A small contrastive image-text model, trained from scratch.
Model: encoder norm rmsnorm, text encoder layers 6.
Data: trained on pictures of board games with random positions, seen at a slant, 195000 training examples, 15.5 epochs.
Rows from block 5 of the image encoder, named by matrix and row number. Rows with one number belong to one neuron. Each number is 128 + 32 x the weight over its row's rms, rounded and kept within 0 to 255. All counts start at 0. Numbers have three digits each. After the name is the row's rms in percent of the matrix's.
# gate: MLP gate (encoder.blocks.5.mlp.gate.weight, 640x320), inputs 214-319
# fc1: MLP up (encoder.blocks.5.mlp.fc1.weight, 640x320), inputs 214-319
# fc2: MLP down (encoder.blocks.5.mlp.fc2.weight, 320x640, transposed), outputs 214-319
gate.90 088:091142142110136174123068118178145151135143102107106105164095087100201106123065158151088082152088172082168157085158137087113093171098097095155161131105116061086163151097100149127147128111153155062185100129143122195091148164128104151049111194074161096149113138161170098080119131100143105072160101198146151158080132132143
fc1.90 096:149121153111106145106137161143121111159167083173117150059146119152116151145113111087117103121118140153162092086156167178095154123122161131167093127115072133109137156163109078166083160118134092142127147116195146109178176102085130183118127175146157085117126131164088219136156193081122144125069161137102167114099120091131
fc2.90 102:123167206133084128107142094174093195157080126155100146168177171166084117101134096136107111126109147119119103090117135183114178105126106108132153099138153111098132108102106043145121110116063114191116147154122122110161105131138183182123137090134123123160149114118091124111146180071167150136101137089124111125167101126159
gate.91 099:155123182140123141144064162093160147172122138075189118159168152179069128072187179107135177165078130141171135146153119129094087079127177095111086062169075148104097187118132093164161082142119086143067198165195121162100173142165106071159102111125129142160138125108083145141098145140120116173113150108111165126133124101111
fc1.91 092:135109166135165140110084157105083102108099170162112144150173084194123145119133133126172132137101085111173132074177199199116142119172074091184094092159092125081121174168106105148138133167140133174085135091178091184112086127142137126150064123187172154075124112180080173108093153110090105089151136143177151130122114130099
fc2.91 094:134140080140105142107077200116167108094115172134135057093093105160151150097106139124162112119099141119088128139127171087063092180164149171107089130086087083057133141115108163129121091089147115107149134131135119161112119089067023075119137098149115118092156096154174130125158151131180104177165094172104151154102108187120
gate.92 085:119107109103125149161144175101158177180106076175070123106140094085110192084176148138147091079154182102101087111105117076159077105170109147109148091148124111095063157147074174173108088098149184070134094123156090179097176136072157139146172134110176131094155106111138180145167079143127146161167156115145133163163173152117
fc1.92 092:189077189123158091172182112168088158148137084132126109121176159079118136100164117084138130111156175136159153138193102131094189091204116093146083120110147193096063172090175148134156114089158094101104132085136083115178194154076098165167172182133195082134156096152101119133149137105186097135122149079088095163158160144164
fc2.92 065:136207117106130143149106110134148105098107097156138171179126157070106141150159075107096134140109101172083185058100180158154124107136125136134184166116138142153126170108137106160121118131136066137137169126134118111092175140119123153169072197138128073150137101148091071104203129117105148139109133067147105096127150159177
gate.93 089:116114138163169180156121150106120116177135123155135168108139145108079143159159171103188131120104084105166170128112126176182073156146149156161084139170184116153136155152179126180088095179103154095128141150120085113172126091090127122104183143113142123085178093075040149169180072134090135113115164127168132099101092127156
fc1.93 088:154133137153140081143103159113119099108170159149098131120091112154100080104104151092132172113128169060139079166118062154105144110181191096129144145064075118117104077160172118167114146134161116082107097115116140142056159098086063093088108110134147125171135091094146151127086134132140173075111121144131073097172132115129
fc2.93 068:111179151168136109138132121116122093119060127155117141133106080111200158040071097119169103116135055122128110139140146101105147178123165133064103123077118090108193105098114152128145073080144116136116126130123087114072069160108089073119104160146122142052187100166163169130112154109092062148146127149141137143126096084153
gate.94 110:105093210071183120099127113167136150128143143133129130131163097183144119103102169126177127143080128133137158190140133108141101084074146114136121094131109159123125118170115087107185127139128096105049143108135104177042079059132110132145134143061102121143100095103130145133113101137068133079125139116168126122181122099139
fc1.94 103:148214138120124095168174082075159095106145165144106111157083161106142129121103088151140146137126079177080180066183158128139114168073131083144202186129129147156096154125105140111146197118097188122153130143169173098123157178185128141124148115152157144115108112192094135137198154096167067094157078111148158104145097143121
fc2.94 111:092151132173076126117140131117116127192091133098154118116144155111125112133128136122117118137164074188103165115123095173146128117174087131187135051136088103152102113172112154166129138176147127161127153158121115145162148139174132129185108108147059140172136205188157138104137123150141194147124185145075141142113170141117
gate.95 129:124156216113168137180083146098150216074123157145101136145136146107132159128165144140154138154100093115120156106161131176156113104076125128112096089188136101088087164141081104165176083115109125070101148135178104108109128126157116132120083101141141130122098139110097130186164156127162135154014146061168134100162138149185
fc1.95 130:119095099094110155154150113152142088091154099135148155094110143090162121133121105130124139087118155081130100157087065051077138129140173144113135138075092128139125160032126151116141110102138131107143102143071152148062158164108150109140171161149150083110124127107118174119117092155089081144206107144145104144097095159131
fc2.95 159:130131152105145093156103156148061208090084109143087127170152183152115097112121118129162139132155068153123097143120127177183118116066124087109110156143178134082148107115134096187183161092110121134082083120122092095168081146188125145143074139112134146124128105130106120192125123129135148158124146092175100105151120121151
gate.96 092:127127154104124176160101200136101148105147156133103142192088153126141136069131201159176118146113086145159127124142109185148044098115164157149112129151130109147118175118108097154184102169129154127125152121118150139096124092110159126104102158148135112092160102152093095106125138157122117069136125107130158168148181170086
fc1.96 098:188139140079181184132087165146135142083118120121160141194109134149119175118125162071158177177045144138160100099181138116133135113160092170182061164122130116125082164104127088092144125132103134156126175146192153080097181080121140139145114121110128095098154086095125072141091088132158105066140101082168130097147115102079
fc2.96 087:154147106158135144063097134131177094099070126143140158157096128139176129165157121112087141103104153166064142079076185091121129080170123140124139114147158119189071151161143167168094121204134104132206131122134160144131179077117155142126149124198097076134166114110194077130159132110186103080139123120140148141125198183121
gate.97 087:132101119166157075122168095125151148086136098217053105069114143191210126114150167108155173098136132151137096167087130101104136114099124143104161142160113202113152101188114168161126147113125088070156173104110119122082100113117092185136105138167182123162135155075164134143151149117068139138147156107087096095157164143105
fc1.97 091:121100070141110141087134111106129154117184084195124123122190094102171115196117117126128158151131101084098081158101059081135160130113130145106145148193112165118166083147147126136096106135148105126186114146075104141103130144124145129114078111117159094166139155136209092140119158120083152168122107184147103135153137154162
fc2.97 065:091117108132122085084183166111144163142091147103101189096074141070089110075122123145141116100137116103111090121105158078095105156114127159089098144153110084107092135150127193151162118081101179157130099152161119128175124177196163054092104130157093148103172076133150186125173111063157119136041124147147165156150151192080
gate.98 121:159141170122135113173112154163104199109134160104085127176147104139081162050161150090125091187133154160126167114186155128146130101118110134087123176173177147107086143156156104138152147129131072080082159112218141153151081094091114101146082133101127140106136153135128164132142152116126107145049145124131152103128140110210
fc1.98 116:104169169105129125163146126124119173080068156158130089208117135168097142150161155098138099167162074161139121132190123167169105120096087093155164118156158088092104114132038122127085134120135146122118149080198091110143130118167145147155100163122129137090136143094152080159133157133127174124105124127157098105182161111149
fc2.98 107:099137111154152131135128127123191041155123198112179148074060098057086178129133160131128124132105134137130143098086154103084180138167120192150149116135098123146117157147091135118074089201116123129172156163157130173101226119114156105165146157123086151093165111148204131105130121124143153121130117129070136147109168146085
gate.99 100:141082133083085145095083098093152121187136163165087078133131104155146152104130182121121144107121154157073177166086150162148082096131156151112133109107155102150070151086141126179065110169158156206138139125112149142066145087096142115082096155147084133150171098144106088177145146174193136146086097165087151120109151174093
fc1.99 095:120143143096117115128151101084161139080130156155103071092090173122113128150173111079111073161129106121098164109100103167123169102170109143168179161150105148143136127129065177166092169080161125163093139091159087078162179161123171170094109118103142168144116116135112122146178151165081117161131158112060116135170105158146
fc2.99 087:150109166155125121132137113104150116150152165098130100126160101150092108072095184175190076147128099132172099152172109111120134163123168109151073145166069149077157126121099085154162142119118176127087124113166141130150151101153158103114105101069102185085130138168104150114113134101171097119101102112107180155107144098112
gate.100 111:181158169143099147117133126105174168146122189140127117159138044136173154075116187154135109150085109186134125190215167124149064174133156144149100084125104101162150151179171129146163077149126133114084143102124170137060142126083095158071151126089105120179150167158107125168147112186163151165097108099129149147101168096163
fc1.100 106:096197137136135147125115094129117077124120139124179126130085189138078104121095119148146096082184087142126135162064129117184173150075111103107173118119160110111091133156113094089167151138119089175124154137142116124149099190175123143194186129111090126153132143132163113107104061129104098133119169122155117090136124096088
fc2.100 109:119130171169135110175156177172141160173154113086158097097173158121076087101161198092170130180149124130158114147160093149107148115180127080142064092141083159045118159111081086155174126140145159160094109186173135119143132087166015113143120098085127159117106165127088170090137142120131166192088162125115133154112073135126
gate.101 098:181156134128096089101135095098097111135133210136148184133144139169077140072143105136094085155100121137151153066171109177168115152168061126147119095156131144204161125112131152094088125202138180136084135119114165131108111114173099090147132112143095132118143131131153161123110166177101150089151100164100093147127184159085
fc1.101 100:095108130078126047167103153113137089105196102191081161167148130149078071199144143090108079134145091063127144171104133130161153200127143148133139087098120101119150123092162073142136143125108075109127137150087106123170109141127082057183100135117108146125062159133126198141129143173107134117154104142064117089114054157135
fc2.101 095:110153164149164131175186197162150144147146125081172171066202109126107113152148188067122175156090120136164110138115117140071121122128124113110107108155090158123109140088132090105173119138154129136124140170171127152115116103132048110179140137084102114167095161138098148098147152149080192223102158163105078135188144189130
gate.102 098:175119122088131173100113129096140162084121177098090090167085111149076111108127111154131098100134070122110095058147156128179111088120107176155122216160112108113163180126115135158092143147091115095122167082162121118111102066192141158104079111075126103132099164145129141186129097196183089083073133087098135080170159148135
fc1.102 089:173142157153145178115117113143144184153053125121091132144186148109073084057175166103174089178161091158177120160180141156180132159138085117150091085114139098106108118141175081104103078172154149164050157144144170107121078141128105088084148152100146097139120108123121113174195103091122147132081168091137137086161158151097
fc2.102 105:086180111130142111132132146125134113143116139143134154151126161093108129164163082100090126130106121141095145108102165108096170139180076131083198124164156124117091157151110135131101133153096097156162154131125090162206178202105094098173138188144138077145139124112169127077147177148102129114104159111138136102082147160143
gate.103 105:090127093146091178137111160130091150158125154081193151147140145127113159125130169095192133128119108169168117202125142175129074157155102133153085075120077150126164146160153120130149102115184133131109128141102150092094151069100057077115130163119101191149125124174124185139089081129118110135162137144163127165115116145129
fc1.103 109:114156128131061137129165112088085091161100144151114096081084089134110108095114103153166147166194149168159080129128099162126100138141136175098163122084097094083089124142097171133145179139180163182123103153095211153037194114182114118138145127182141142111159149155132152126104145104171058112145146164085133172083131109106
fc2.103 120:147131150155152098127109176143127090132122134079177158100166115139103107134166206137153184145112107137120106175090050121124105120164123156131093086143133159159135120153157114108130103119165146086144106157143118137164134107127044113170145124081097167104137175137151177118125114151104142204101161167065142140162152174141
gate.104 097:133120163085126100158080135162098145148155111122106087161169111171093133104121086158079097135084139133108159127142121145184127093094157184163085157093174146177128094162130123118143094156108095144075186088103146125155154076075172151167099044096151071186097147081112111131097099150144137095066116105129173096142104146161
fc1.104 105:111082095144132139112135125184111088158095114137156128137141113067132175182130161161159129131129150156049120126093173157119142066158109151071160172141165133185158089087129108120099081134105152138152100153160111100181204117145158159172191182064151150132103071170120148148114127084179098117074093124167110086126151097170
fc2.104 079:158137138133121171152177134143164136203141149104161148168183139068073105132144116105087104152128102150157120141187133176128091134135108088180119101184144136134186116146132085135148108152079130099142160178152161060211076125146144089090114114058100117157087168158081162100139122141125140140087146175133157100103094145150
gate.105 092:079188167141112044192096159121117146122144095114105120097107097176147116159169110072099132094148075117072069135156139129155090156131089164097195143100120142153115104172128134153190111072098115140114142112165137167071132140126125078200106180129155136099114080146119121138166158103156133138166121107094114110102131136121
fc1.105 090:201096154081131154149108104133112114081145143117127105134093112089088141142136160106169113150136125168128156156109157157175144142137163099129132089179122172086082180141070112085142121176144162104121158084082075186149087110112207119110147062127073107173132135170145148152109043199170130180145067060135177105150078114126
fc2.105 107:143052151132153046142184115118096130139183140093140113126154136143097114113115138102144116147149095129169111164150110167200138057136085109133093089138123151104176093178099075142151149165085161120091103107130147118134081119141082102124127108115078175126053166147091140149100099157118163103116077192126141167110075076116
gate.106 102:114063156164139219088109108150136126159144122068156134097131054146167129115105164156115120154125183121193120180168150175086103134141145136156098124118147115113169120079129093126087148145143142094132141101091095096119170100098094105132112107124136155142164180095121163099037131139144139118113168157093110172164182180114
fc1.106 099:175077138187102210105143139193140148161133146070179104095160085099100136128080125114148152158180109142191130175145111193115175142165149116141099142070187149116131152111077092107058110142156178123123154082121132164108160127139101150145092113095170177172152171148111108087107145102151181108141187073115130175099157103147
fc2.106 086:176189140130147119084063150126124121121082135130123140181081155148138132144137123136133119157101141145076119056079200107122108119135155121125145150144176157152085150149125171149114168137132087124137116091121135150145199147151131152106107120196152118128174092130098073147165144095175109116133133048150142116132151202107
gate.107 094:149072109162135165135076163130123106149102189084154099134138146141109088136075137120093147108110097181156105148104100156155129176184143143145107132131108135131190099087173128164082134111111176111133077113154142163151157091142139075108172187140160176172179085145128100093151152130176145137093159135158176130170135169090
fc1.107 093:147093164125094146081078129157093120131133151062113104147121142062124116076080109161120128136100116162103160148115109131152105124153087123171139117148092136157133041102138162152164096163144159097099125111077166135139162100100169055126136113099162124168148130166157102156088082091177125138148144154081157143191136162067
fc2.107 096:105179106107173144112122126129132103105094072154102170158133152092139145163147118097073149119146143118073179077070178106139161097116115135090165151114158146136086169170135138124088105139159080138152059157139086152162185172108131164132138140176106093123131098104140075163177161088097148180131122083187120104130155171133
gate.108 083:145125143100166133144101104168156152109165158128149140151130152096158121172112127092131143160107171151118138077108133096150185117168134146162146118102169092114099105094076106102095139113156108216173152081111148134127166173105103194097090059106171140128098100086083105155139102148198134132143128178096113132129171095187
fc1.108 085:147139145100146163128112171144176141140145133175101115142151148135076121130184159131136125125143203121119154117147129155143207154129092134098175200179092159142160159149059131089190125160123170096089107088103183197116092089143163129100117089133162127112131163148169111132113140171080092099094146140109081095129159112123
fc2.108 067:109045120097152091106129080082135085155157081109099081123158117185165094123142120137159113089140138128110127176094069074159123115068099117129102104119111148136116123130145110173166144126157161096158047100119151122077080056135142135084143129131103143105110149109064095126108158124114043090091122173110171142137134140102
gate.109 101:168156121156106110137120098080103149164130186094192185115144093137161107132157131143148109163101085163129069132084138183101107151168109121171133076154146125134076115115077134180124090131088161166137097150099130120160109158180173069163164112121140101110117131142134150100091107137186154096133162173119069172130134163153
fc1.109 102:129099180106147169119155087132126140094104080111143138130177161130129167119105139083151147171125191083133147103174145178157124139173158146121115163103125138134095173106107070146143161145141086082091103126186141119148099120047065188099123096135118099159171182083023126179131119107062083131097120071135177146144102095126
fc2.109 107:134141156188126128150166151135109141200175184070185075114176110129145080071080120135143108108143102171166107183160068146114136152111115093145153133168123164114101067139109106144144116138107162125103137126187173114120090128186130069179153138111093186149082169139121167099095085217122124120138122165102110133130129101110
gate.110 107:148094063110089164145106161162127144148121137072202114136183138119068141121091159177155151147145118164126091174070151135148087123155108111153078133171088165159138142123142128173124078191125177133124128135130097096194173117150156107132143105098064185131154108136165174136148107124131164166143099186045179128112147143086
fc1.110 109:166043146174103134125089123114100079108112124067158136146129137147079150109097201102146119162084107134131114145124074193125098126137113112195085107160114174181222119136155114190080116178124147138129140101170101149139147080172096152146104132081133134183189100124100169129110154099180174170121163147072160184125168111161
fc2.110 109:129189102079174114124102140149136150114113078160093178162120178087109128181156099107063153112152118142066137090047162132165143117103106119120182167140161152146072154171128127114107161145165118134169073137132121140199189185137207158158112109147119090132094105113137071164204122118105145166119146111146087079143120187111
gate.111 082:128134090104127099159108147115105171105110186147173117128171120105072073153200066138077092120124130092104095119089133118127145155098164154094097183164114079076115096135106148085160133107125101079150169175083136137145080088097106082183165153138078111120158151144127160109101149132095139147125094156117145145085122102158
fc1.111 085:176143119115118111163087188158151149122161070143127089118155116189151103087141195114115158105114147141175145105099137131125152108133115184114170093140141111165183161098129128094083103108110165198152084122136156148121138186097151133076086085179099111154118128127106115083142171073161177134182129105117140170096131106142
fc2.111 051:126094164171131140168166088101106108119126180106129149128184100163138121099140150152188123159115082113172137169180087135165167153112175129121074085137119088109194130119130082113163104129114134109088124160088100132127100071122123152134131111079137142093129164166174162115102128143124116157161153122151135154123074053144
gate.112 101:161094125086114161146143127097120202136126149162133176163084153167106120130140150081114133150115118166167098061152112156095186072126152162182159122159184130189098080203130131132135130182096148157055171091144134076156072171177149131131120097119112140157174198112137148159141092122087124142093143094142144137184168082134
fc1.112 098:078153140117160154134190097112105152146126145103118140098105122190104078096163152122177062119154087151147122172187127157141148134160151135118148182156092098060092182158123132110194123088078128131141145145175132189154077099187085109105102125175158116101160149083150171083174142124154138106079091131144104140136136157111
fc2.112 100:115158123123111133100153144119155164072114162157097150147108149076104170133127065124157097086107052112148151089145140163117152219135088121178159092116125079124162103137120148086088146128082102156178187140128155116196103201165166109103067144129104102078118115163208174138090127124140124098132144154133107098081096105132
gate.113 121:118156132203097134116175160110166107148147141093122166109168171181148096107117128036102107164141110125102095118141097114117098177140106108195181094165096095117147140127083151172130158139121169168145100122122153151145120129112079169087061098123123117163147158153125160118153167192152155189147154182073106130136159161141
fc1.113 118:146187155105194138122103110132151163083125102158093130161123173187111144109145124105197108132100123117121154139104113087127134171101175140129127166167094163118145115138205117114118114102160113064062136166146136099093111101083126091151084163077167172119129124077113139156043129105049094108093133092193136075116090102155
fc2.113 141:115124156175081136147151116088103183200075181084133133108141100111160069085157134160173109165179093157145130179184117147138118141156117137141120106138093108124121157116110042148111125177139158143100141154189132132081118123129113086132114137145114153153145172116174158121137154147143158127109166138091133164123196083147
gate.114 104:200106137138149140121146110131102156168158124156097145158135147108119096139128096105069092108125135158136132122060162180145135153132153130107116138133117186121113124121158065148110095115135160144105097104199198164141088146121155098154080133129092155099074094098121103202199136160105130193097187124134114110145195128137
fc1.114 103:133189139122169187161171094117127194124081178136115176120115072121124081096153124142087126148120100119147111068140134149146115135070161156054167118134172144126120124149118153146101131174089134059121170119189110145148090163148167150129186152150162088163088118112139082110139122099105097167066127159130103152158136095130
fc2.114 108:155167104133151129099057125126155122097150111185085112171094124129170145164134102139086122186132181115073193100148128126163157169151118143133164120095149131146075160151153155146079180134120094103206130128086141132166171119109147167120129124187185055102108149133152096135092150155134140100149172103171138071057137102187
gate.115 101:094146130103114106170142155126122169083089188147105076194151127117141132141149149050128136101097158140161150153143149153140174122130112124156062092096150133107142188131119145143128126108170080081075146118168093120132083116138109125169136174121153090150080137114117160179095125207083110129165056119121076133142098067140
fc1.115 091:157084065087106161108130190118123124149139156123127120132090139122107129085121133174146131126183180185090120167162108096150159084112105137102159122100120106083108153097117128202090158135175159180161144153152196114130141095174109139121183125159144123105082127121148086100168133069170105122118138093114121120140179103130
fc2.115 114:119073134166116124135154148110166140174130142115119082115193108153090110087118194132132093119142162121167117156159139119090106090117152142137098085127071095088204113175114111168190076084103089115087108155176067159116084097124156087114101093122138180145147137153144145110100116103111172166110094104125159154105103100149
gate.116 095:142102131117190079137178144091106201108199130126070176126189143087157164132160158136080154143130151118106166115140080165094177076115139079139131122117149072106146130135131138118111170110142066057103109132174165163094072135105080190122071116117126117148086106126137153175065167172128140135172111152091105169096160099127
fc1.116 101:169115176118116177122153162144119114186147129089137172105148165076155129130087170155155104090115095120098183155168147112101161119140108176139075140129116140161148118168083093109142046192156119095152144147126120111066117077123116085120126132107095124122160088136109089122117123108105137135127085109196112193123168134107
fc2.116 090:128191108159156125184147097111153079123208140124162118157159132123091123184122118099100112152085103109137143134124063136191171158154151098145169132139130198157141141128126080129127171176117120064135167073128183134128162099120089149160170091090080112169044168124107127106068090190067132079164107135154102117061101115131
gate.117 094:099119130107165110094110202134193145136114134178067156100179112096175145155116076122123097127150084099150173078082150071109153174089078115162156147169111093109075074186179172082122194163135128153157106138129101138151148121151133148146082204135099099159141101132111134153133172129110065156113094183151088131129132153084
fc1.117 096:126076100132101166070065180140168148128079102131134058120152124075172111119075076162089140077114104165075135114154134081094118142131135128137137103154113095160136060163183164150118117140119064124104087132117121108154175190104150122132121166057141152154170112132163077111160078085190064056066090163116160108161105111101
fc2.117 093:119149149119165120152110165136097131147118105098128149141144181120103105154114155106059158119137132142079151100059132144170133099093128126082195161156173178141057131168116125115139158142156118156122072117140097162147173169167154147156126128151142119147105110092140080175196125154090147134107158075157109098152165190087
gate.118 102:101110124147099166144153147076138133148128190115180126115168137183068098113157121145124166104085111189185140106144074136127092111165141101085100149163135066086135119083150135108152113158137120059102086144111097168117117131127087111177147166146106143178097096090150165112080068184121126106122164188073176180091186089160
fc1.118 105:129177155151051195087145139130157137152170115075145109118124162174155145071086184117155126167171172144138108176102112099180068173170189115058116159137073150092154157120063188175113152097176190212141143127073148082075138072182085148134167093136159151157142084174166127131151119123169115131128074118174139152131154162085
fc2.118 090:103136093172132139110137161141158099179129139104167175097138093104139146126162151147176141155113099142116110173121106152097062164158116114141059097090134110122168117134149055151152096106162127103184110173140123166113153114150101116187146141085105135052119149176199183132116129135133153171159150174108160147126133121155
gate.119 081:059121104070119139105108137133101103097126101145144167104159189158154091145107147159126087082148098160099153115158115157069137098144127107144128152120072118149144138163159163079129167099173163177146185101137121137126098137138084114083166120084150090105115108100129124148114150088147108120185097157097101079156140158093
fc1.119 087:157152154128133129150110153120115094093087191069108123078092105163104076089113118175099151124125122161102093163119109153157178118071087125085092135147163149106132070126116132142104142138136128148161156162120119158134131156168155067145130142180105155100164133176085087143138154177119134150174141124119153154137092126074
fc2.119 058:188085157087113124091053163177060115133150153102122131124095124152172152110071183164129119107068107109145100159105105124159106149146153150131134126105149187116132070081181108134083075118123140111106090091118160095136113073143162118104175141129166152096121103123142171155090099123140125138142144103115127098157083115120
gate.120 097:138172163092088103117170132116161232183164124139112117132091125120101119139160167071145112166127113144080166150168070098101180154126147173097139127145138111104094172107140076085156093109124168100093089106239131152082150138109128101152076110131164097171098107136130114127178112110119164187047139179084116147151148156180
fc1.120 100:161164118190146130142118126140137084141155132119111110100124157084199110143152172155114147107145179154105130088130127171100142132134179146101190146174095178167073095064088142137081121068115124176143125140161093167143171101185154190130148096151143078123101110178062148117138191080100157174122107065105100100118176160113
fc2.120 098:171144158112099161099090062151098131099077114189067082177080112113146164103124078140149092162172147133122178081140150162149124189164148148185114093086125097075144141159121180104092092136133074129088169113125106144135124148117164163102062135078152084141162101159097120133110138094148110091104129116126128101119059051160
gate.121 079:131124173169118161173123106148083183123140158097178108109079068153166147194156079086092129139143152098117159109116162164099117153138141128140082143134188135180121115180132132085081158189166172114161140100128119141071155113146127132101171159128075063117056169077142083141139162192116101111094102102140087090147146098089
fc1.121 077:149063096128158124132068111138128070131126170111097142152157093098111112091086152115107150144177097104156144090075169107146099086125109116081150067123152086106152172077188093137136174101119141084174162092134142145077122143075086132114166177068088155175166122125117146115187156154086091115098152128182083077101170091171
fc2.121 048:119098122159095160189144056121102130145161142110142028118149111168144136053111145145185141103154156079170115168177102167165147144086139112127102061131133088079183079114110156072161090053105125178109113109125078182096052147163132124087067058159163156139114145153116160148128119137109098135139148131103129111101080068159
gate.122 087:100079103115128157164143085140141176159160097122153161154156130106112089118160131085171170171131148104179092126135104146113148167153127086099088087117143107120101136081077106125072109133129093139088158142134081122090147122084088168095190138136167171118166120119119121167115186116176105127062183148118178117105097150194
fc1.122 094:083132104081125145109131122135162170116137137105122172168152112089062161153145062156074128092180063124154130089126146095133133099083172103110161158123097113149148136075149124151102137132069101135153139200080188140084093154082158142182121080111119120133073185118108139108186113180132078108111112180177084066088076080154
fc2.122 070:104191146149152137158167135164148151123114097117148180158112139065101138133127086072117152166125131145098173079093186104108148089135106106121146142147127155102062154182091116103105120180139104151111184157164089168165151182120098151155117148128070090148133119151130107109137159142056181110125109116180091148113143135134
gate.123 101:145114113115153138142071181159151099118102108083108092155133121177111147143080094091153179128075150110134140113126153155108088100156137116199092086157136135126132161089111148123131158137148061158086105107119131175149133152162146182095144137103167120142144094099115084148110186089136132139095113102070150136170125102114
fc1.123 100:147161100150141195123117144118127092141126154141139180160135147122141131125165122149122090094176114187074163144111154072107096144168128174073120153140054136085092123099089132106134097111114126068189181223157125150091171102126165075183130081077141144090129095111141113093186111119122085143128068147178099110146107136144
fc2.123 097:121194155100102154130120115169046195089106122156137139160136134102138170105066132100092168177154106107123145095168138184141130163105181123103120152082134087098154112145107177121135115085154086168102167136091078134158112169095079143144107101104150097167134112149084164123111140123077184134175140094120048109164055086163
gate.124 120:171117155067134161135107148141094126116105173144151106187144146101090086154126124138111082104159127161047165125135154169129141126082121157089105188151165175142079149106152069162139136144134162095139120154147151091103146107135180104134167111146091074124141084153094084146184116154184091122116123135157170065112146110096
fc1.124 117:127155137097107127091092152123075174130157176154104103190178112115093131124102107162129088118091061175072124171161127155187172123105080138176108148157118143173124123173122052167096109186101182102134158074165159084092099135083169168168191115106078082172133170087119079149172111199142173112111142179199200089118112117100
fc2.124 118:142141120113105114079091068173109091134119108162081150176045130099174147115110118209091104129158130128105130104112142146175118142141087157140169136104143105133083107140172196153095131118139087169139117099126126142134174163132255134085112179192172094128152112142141105150145147090151095050124155112116128111084171093147
gate.125 114:197159169117107160147141125104122177123123180176106074149194053134152140059133119161128122110121147198137160115126161120118132117164125141144112117109108071104105174102150110146135094116079135156134176049131140117054141127097113119133123124118078104134126117200091102125107121169176129148072115179084189125148185098183
fc1.125 107:164074183144132165115099104091114192061109090139129118118118096094166128117112135186132114118089118142132190154208150086122159127194159141113123201101143095129145153147155185109103092146135123159143151154103114146103158086080104130045123154147100117111122117182132147104140128142140118086127052105101177154084118146174
fc2.125 117:158113098058157134104092116091119055095106139168102155191101141116094160173115081114079128055099134139089168076074183099159150062084129170126168163119150123173118114151155181121086142161104098082132144101112080142168158137118232135123117143138098112184138093115126080180127084139126106081134076122153155124138139165104
gate.126 101:088070086077117098125187109136080099152100107151101128114104162156159124134163106059085117131131112147133134122124121169216135111151140085183168178178119136168142131094095173194080101125125125119149118046142141091176134133119108137147128123062092142171105187101153083192110129134124190159128176174050082091149093103101
fc1.126 100:081139096088154100140199114154092094088135135111166079143112172170131117207157131111131099137108134124171061125131077125129114083170154072139109157210119088142091134116057080185134136161110123092162093098106130095140118117158143150120103144105154161088092207150144168143137160128128157129121178142082079110126106100098
fc2.126 099:108122077099176135088095174080133162086085081175082165103142149102114143185183108122096148101083152094081108115062131087128127127096114164113140161133140116138114156158149130088116129137174124134186087156109109158098163150107156154133142116114146080100149093090153092162190139077137155167105154142143127094166149195109
gate.127 099:132086145151126125120120165127168171133089112129154149129132156138118098147166153080155142105118096164099111152137152139106117105110109163160155106178087094173111160078208108093110110107148081144128139134181110114087154104112101181164161132075121071128138077079152146176149087140091096146099162081127157108183140124142
fc1.127 096:054092162113133121114100109154074138151162146124155101132094086131195124149098143082111098111154136109149100081163094147129135101086096137136187102141172114103128145069161135119159166073162114146080130071140100135088093163172170193180110185130121127147131134082143142126127076122071159084128156129188089127192144078154
fc2.127 079:116169098169113155141131133116159128139123152109159160120147160125050130109125111148122099140127171136132136086064159145087138172141138135131173173159129162107103170150096137112117149155116146166126146085123192114184203200161110125149113100166113133114156163135126085107162136088119137124124127103127133115090162195071
gate.128 091:102124155110149099121118167144146178170129172108121095159189162154153112149094112130113087131120080155168150155152169093149167141115095145115128121143074195148166132142153146149105140161145121150110151099100161126169201166119154132094105078080127115139105090093083092096083103113163079172153143168078096110078180158081
fc1.128 095:098127153123153182096129125101168084145113114139133087145107090147108146132116180171123159160176179176095069187102113141133110104182141167063101128114146144101120123086126143149132106123143153155167108144160103120106155136170174184096167060110178149158155056106164115141134107140167195187158178073166101132116105133106
fc2.128 082:117092162127095103066131113118088154089105137151115144126144125152174153101101136182105131140171106113087101133129117189169135113086116163147099110101175057138150120145139134209111107116078104153181075136111136111124140132139226180108093123174135154076132092145161176163090118118163184121155131093123164160113102073111
gate.129 088:090170112145112128145093091070160189091094105138142129161161102152114201119082111125145145159178157145077088078136098120142156166166149143110179137112138114094117164168141164165111116136099142061110080131166189125161068109173108191170068116102097090097122136132085098145129110188105102153134128181158079173087156121155
fc1.129 083:170102151090122119107141134148125193183143086101085093133126119106185075124105101114149139155097142137131109165134143138141086092064126126133140167099171122123148156122166150116111081125166113115117116105173150098102181208126155133144145106159114133106131081148084173162087097069149104140109107180135065093156192172123
fc2.129 071:195137117128136124098067120117120103109150168123124116156069090153180149098135136162178117135141143137138115172154137140101073172148161175152073170093100121128155139075166103165147114097130139072112146099107161163088145097048112091124152098114189161082155101157077145127156124120161085143143112133070145119148111073118
gate.130 089:174117117094148136136074108155136108068078186146151140121112080110093072131092132185102128127089147126118117134148167159112102156168099130123135097084132097120166090064173128111054101177112123091156127142082108108085155057083114081106156186075136104107141177176121104143168113204179100098114130115083172115161173089170
fc1.130 092:120135104126153109086182123113113096177181141154106166069144121105179078088118122165060082127179166070085141102142195089118139146069097105102110173066077089089114156183126105136156127119143155093170098165073138119131144126101077145157083121135099121085102122112105134131124090121106141145127097149133142120054126170155
fc2.130 086:106093167146098122130121119154109108110112153117081107101070110148140175078112120149224111119103111103194085165193158152092120173129146133144069130117078096088180118082121179090108114080115115144074181089145110133089119129154160102095088136109159192103202121164126186096070178125150101111109148131074108158127094070132